A small multi-label audio tagger, trained from scratch.
Model: arch ecapa_tdnn, norm batchnorm.
Data: trained on short pieces for a synthesised band: melody, chords, bass and drums, 26041 training examples.
Rows from block 4 of a small multi-label audio tagger, named by matrix and row number. Each number is 128 + 24 x the weight over its row's rms, rounded and kept within 0 to 255. All counts start at 0. Numbers have three digits each.
After each channel's rows are labels from the 100 clips, of 14976, where the channel reaches its highest value: "strongest on" is what is common among them. Only what is clearly more common there than usual is listed. The data: short pieces for a synthesised band: melody, chords, bass and drums.
# c30: last pointwise conv (model.blocks.4.c3.0.weight, 384x384x1), inputs 344-383

c30.141:115110142131121092111138114105126108155093204171086097145137144116116133101139104084099132104134130152123094080150139162
strongest on: mains hum; reverberation; text has "reverberant"; text has "room"

c30.80:112130119134171147107107108148152100126143152107156132118128144112153115179089134117115106115101111115105136157136125146
strongest on: cowbell

c30.32:130136179111123155110165131090126151185185092129151165171112131108121119166134139204106144141120112163121168134112151152
strongest on: thin (high-pass); ride cymbal; bass guitar-like; rimshot

c30.271:116096150124098134134130105116132133123108139114126155185123176103178172140110145160110115114108118109077150152125100134
strongest on: saw pad; melody instrument: saw pad

c30.238:143147130126166090099122092077139134121119141116136131122087130100121066137153134070131115121117120122125143144184143127
strongest on: reverberation; text has "room"; text has "reverberant"; snare

c30.350:144113100137135116075124123116127137111160156126148116101081174089112103109114122109104115116111142109126131122134149150
strongest on: reverberation; text has "room"; text has "reverberant"; horn-like

c30.29:164106108168113109128139155118104167101116112150165126135102161146102165111083166134137123093154153107146120088062161135
strongest on: kick; drums; rimshot; ride cymbal

c30.56:107107108111096113138147117146135097144076138109113144129125103175122094136151149144085134138144158087177136148127150111
strongest on: bass guitar-like; reverberation; text has "room"; text has "reverberant"

c30.113:087110097130098165132114172128128121151136161110118119138159164155163157182126134124083162086149143126104136130122089082
strongest on: saw pad; horn-like

c30.189:143144107137113110172167072117156153204139074136114133134164131111139088163137179132100096104152112142105158156102128138
strongest on: rimshot

c30.175:098155099105111176134131169146103120136119131122100137108123129154158138160152110156154162154108146095143108144095102120
strongest on: saw pad

c30.219:111193102100115152162112142142110117111130079081118132166126133182120135167136119141132143135119100113147179172089114095
strongest on: clap; saw pad

c30.357:094154172119154115174142151090159158152127072098093166165141118164077105129169120159128107133150105186149133134080134102
strongest on: clarinet-like; string section-like

c30.53:093126091095099148133081159124099131134100117099098144138149110156169117179155127130116149119109122147139123141101106087
strongest on: bass line; saw pad

c30.44:113073178110138113105160148083176180154115172158097120135109160126118118091103121127123115150097172134070097101141124135
strongest on: bass guitar-like; piano-like; ride cymbal

c30.368:154133168152093149090096085129176134128148146122133137121149126129104132101124148136117112105130163176120100135126136169
strongest on: bass line; horn-like

c30.224:123166101115119109162154158131087197124127082121136122138120139094130159142160190173124142143140135180121156158086125101
strongest on: kick; drums; ride cymbal; rimshot

c30.142:120142132107149112120152137109123126146106134143118160157124111150164148140159151155123133132133162135127156110141144134
strongest on: rimshot; string section-like; drum pattern: march

c30.36:136170151114129170136175158162136123126129129097112109144115119111150124120111116105111098145113109136116101143096120146
strongest on: bowed string-like; thin (high-pass)

c30.84:142121103146141086105143126074125184202139134077139102101113109121103090094118145145112082100201113123153126109112105106
strongest on: reverberation; text has "reverberant"; text has "room"; saw pad

c30.376:128175186117136134187109189149110148124151125110166117165119140181162107146171113121107108073107138101134113145083085123
strongest on: ride cymbal; thin (high-pass); text has "noise"

c30.8:099203128125153104221127211116085112108127137085146117141116128102107132124141132143104104146085098120128105166129118122
strongest on: organ-like

c30.316:116127128131128145125163117090149150137145156203078197124124113148109190185117077136125175152152140140107133142136124138
strongest on: bowed string-like; saxophone-like

c30.298:157087201146123127114148157146140154154150137110101143118096127126142096135111138155114128114121142142134137082152157195
strongest on: marimba-like; melody instrument: marimba-like; vibraphone-like; melody instrument: vibraphone-like

c30.230:106138080138120141130119124132114119122102140106164099186176146122193163122119129157068091105139106125094135094106116131
strongest on: saw pad; melody instrument: saw pad

c30.364:109123120116106137133112141120115114196084142079103110170112103136148102138096105144127086129110096130131144109105147160
strongest on: marimba-like; melody instrument: marimba-like; thin (high-pass)

c30.152:094142190125094128124136139146142187160133137086135133154112160114137125121111160183128098126149105136167126137129108174
strongest on: ride cymbal; clipping; text has "clipped"; thin (high-pass)

c30.296:116118142196124146107113193147142114099140111127125162086111131218118101122120135145132151118142125102154126148124098126
strongest on: muffled (low-pass); saw pad

c30.283:113111137137124117096136093135151123108108187139058127094085125098147142119139127124154135158118159157127135114119120136
strongest on: marimba-like; melody instrument: marimba-like; vibraphone-like; melody instrument: vibraphone-like

c30.292:135151105090129134130126089116098115090135141095182130172123123113162175161107111121133165078107090098105128190105086114
strongest on: saw pad; melody instrument: saw pad

c30.31:132102164104126176148113089103186101124114116123174147141129116144090100123134088136110130107108146165146154094135135133
strongest on: organ-like

c30.121:157114109130173165120158183151141125126179141145170136107172168156126113105115146102161160113148131145199115108098111191
strongest on: muffled (low-pass); string section-like; melody instrument: string section-like

c30.87:084136111123094150137131172153115131099082150105142113123149165174139186119083110136124156130127109099125132126118121128
strongest on: white noise; muffled (low-pass)

c30.264:123118144154124123143128130128210094112112125139123129146135070120090140120080173152117132093141131101150159152095163126
strongest on: bass line; piano-like; clipping; text has "clipped"

c30.160:098153144164125106166128109149171232123128093118120104105131151152104113145127114126122138127148137150126153137142130121
strongest on: kick; drums; ride cymbal; rimshot

c30.370:156136160131114167117087150119187091147141136165135140161115162155115149158145110123097146129122147115104123106123106111
strongest on: bass guitar-like; harpsichord-like; tempo: 160 to 170 bpm

c30.258:116113125122116109154147165129113134122161101181144128091144142112126113115159110103185137128115131114162133135117141161
strongest on: organ-like

c30.282:092139117109154133154168109132161164105123156148122128084163091109102158076119127130162117106182161143157118159149099169
strongest on: muffled (low-pass)

c30.231:097117126125106116128129145139180121123162158131067145166135095105120162121142144179135173196131150112142158146129144110
strongest on: mains hum

c30.301:109100168100087092110122100106112186148129130105118182111139129167137132148119089164100104187096117126188125196132124128
strongest on: clap; marimba-like; melody instrument: marimba-like

c30.147:101132149186137127139144134148139093116083100063112124167119124094126127116106104104097145115128107095096113093194136123
strongest on: horn-like

c30.345:098148125134108108119103098157130126132118167143104103098130138110152164129118111155127128112178127120133121131160130130
strongest on: melody instrument: marimba-like; melody instrument: vibraphone-like; sine tone

c30.254:149139125191114104125112098133169131120154125131118090094145114127078119099109152102115105104143105127130098118145152162
strongest on: bass guitar-like; reverberation; text has "room"; text has "reverberant"

c30.328:129142126088116141146151122144118122141128152163107189134137118195100120139149171121128156112144135118171132151142125116
strongest on: clarinet-like; melody instrument: clarinet-like

c30.352:094151106119077172168182127150117160069112087117141150133161133126111119120169139129168131137123154154127127146117146126
strongest on: clarinet-like

c30.98:128092126095119104108115093100143106119171120179156125100125134177138134097066105089101113099123104123098139161114115104
strongest on: reverberation; text has "room"; text has "reverberant"; bass guitar-like

c30.176:107131128134077082138140061106131133150136127164089124121124121109191153124127134139129141113164176173122121116159178133
strongest on: thin (high-pass); flute-like; string section-like

c30.242:123117146156124109157135220114112134129123082086132147122120191114154085093183108146106129168118109185131143133141137135
strongest on: organ-like; clipping; text has "clipped"

c30.169:125125106134131146117144122124132117135132107113115144058149142171165173134158127118169139138139089129172137171112129103
strongest on: kick; drums; clap; ride cymbal

c30.88:131122128128140154149187112118142120113138095130188130138143134190147196174094142135171163142091150104169083136103106129
strongest on: muffled (low-pass); flute-like

c30.155:153134101142110123141089119119082114111141120156152152130098135139119135141098122157187143122103130074117117104133164120
strongest on: bowed string-like; melody instrument: bowed string-like

c30.186:145114126091142102128153105138146117119134156144124127138115145097126112104086146118117124143115126096097128109137153159
strongest on: reverberation; text has "reverberant"; text has "room"; saw pad

c30.182:140070146125125092083169153086109188120090180137138135104103194112130142149153108131140117196078207113111115153127112129
strongest on: ride cymbal; marimba-like

c30.205:171132165128137156105113123134182123115109148208115143117104077172138147134108124144142121149171108110189142157106166153
strongest on: bowed string-like; string section-like

c30.371:093094166112135088168150170105145114100122131118108106090147150127095159087165109108126091130129148150113109124119087157
strongest on: bass guitar-like

c30.383:118089168100136142115115096082131109128154167145159129077091101118098134089133142134099125084156127150099119117157127112
strongest on: closed hi-hat; shaker; crash cymbal; clarinet-like

c30.183:145092117145149146106138113043144132100093117169165123078092137141153146148101132119180152143126121105152120173138158103
strongest on: reverberation; text has "room"; text has "reverberant"; muffled (low-pass)

c30.365:138119159170162122106112065107147128110147134162186117134165115115099127126094103132090118111111145187119122091097103165
strongest on: mains hum; marimba-like; melody instrument: marimba-like

c30.285:116154105108116149113092080162133141157125163105098109189128084086102103138143160163116133105134106136127119126107119146
strongest on: horn-like; saw pad; melody instrument: horn-like

c30.73:123135166180120131114118163141161109150114141102176131164131110133082184144145117110119158125104114087130133129128121119
strongest on: horn-like

c30.164:099080104143097137143158111135104127109116126120090162138109140119179096136089120120162134157087098125097133126145119185
strongest on: clipping; text has "clipped"

c30.381:131145186121138127141169122176177246123141082171135098084166091100119124127151138124123129115148133128118083170112080171
strongest on: ride cymbal; kick; drums

c30.153:086158153134137102164104125122120132141101138124144151129187100167061155123186109127108130143171095159085097158155145172
strongest on: clarinet-like; horn-like

c30.287:114126111105170167141080102102179131097102188161146123136167132125117119119149113123107127102119120128110148122156133145
strongest on: kick; drums; closed hi-hat; text has "four"

c30.23:140100140119104127134122133112130114133117156126127126102160136109134146131128110111116134125137127090102108155159129107
strongest on: bass line; horn-like

c30.72:080112149135117139150137131132116106139117128108107144122144146113137127152139117117134138133106127115116153143135132152
strongest on: cowbell; marimba-like; rimshot; melody instrument: marimba-like

c30.179:142121178103124118115118132124159134144096150131109122115095111100118100102123167172108118095172097136113128134146126148
strongest on: horn-like; clipping; text has "clipped"

c30.59:093095114106110139147144135122126126119098171124121142115083156115105163120092121132128131140097119096131147116113147130
strongest on: clap; clipping; text has "clipped"; text has "noise"

c30.174:155148132098121138132130175171140128090122146106140100143117088099103128104158146110172136127139123097114144144121130153
strongest on: closed hi-hat; horn-like

c30.137:121114129108115121135127108128109109172140142115111104100122065147104120141137159133127117146186129123116160152165118147
strongest on: white noise; thin (high-pass)

c30.35:154131181131125167121118128080081128131138122104158112136150115123141122107119159175086137140115156110103092147119105145
strongest on: ride cymbal

c30.335:101131125102130105128171102116102119117152093096112160092136139181155138104122135109090109122141138106123138131106157122
strongest on: marimba-like; vibraphone-like

c30.117:125148135105143175125165135106160155114114138121089175156156120125135143138141138127125181180106132095119144130096131154
strongest on: rimshot; ride cymbal; drum pattern: march

c30.256:127155111140136116135103130125153096107115091125120102172088129129132119098128173094119138095178105084094141152132149101
strongest on: horn-like; saw pad

c30.55:152093152144157152108136103086118105135145152135133144131113124158100130120066133112138134213153109086122147128166125149
strongest on: reverberation; text has "room"; text has "reverberant"; thin (high-pass)

c30.41:094074135138141112119139129147144116148201193138096135106101095119125112092125168128110150099129145116141164107107121168
strongest on: thin (high-pass); bass guitar-like

c30.16:118129130134144114144157132112101164141122100166129135083179125120135123114146145131147106141127151125078095138154124123
strongest on: ride cymbal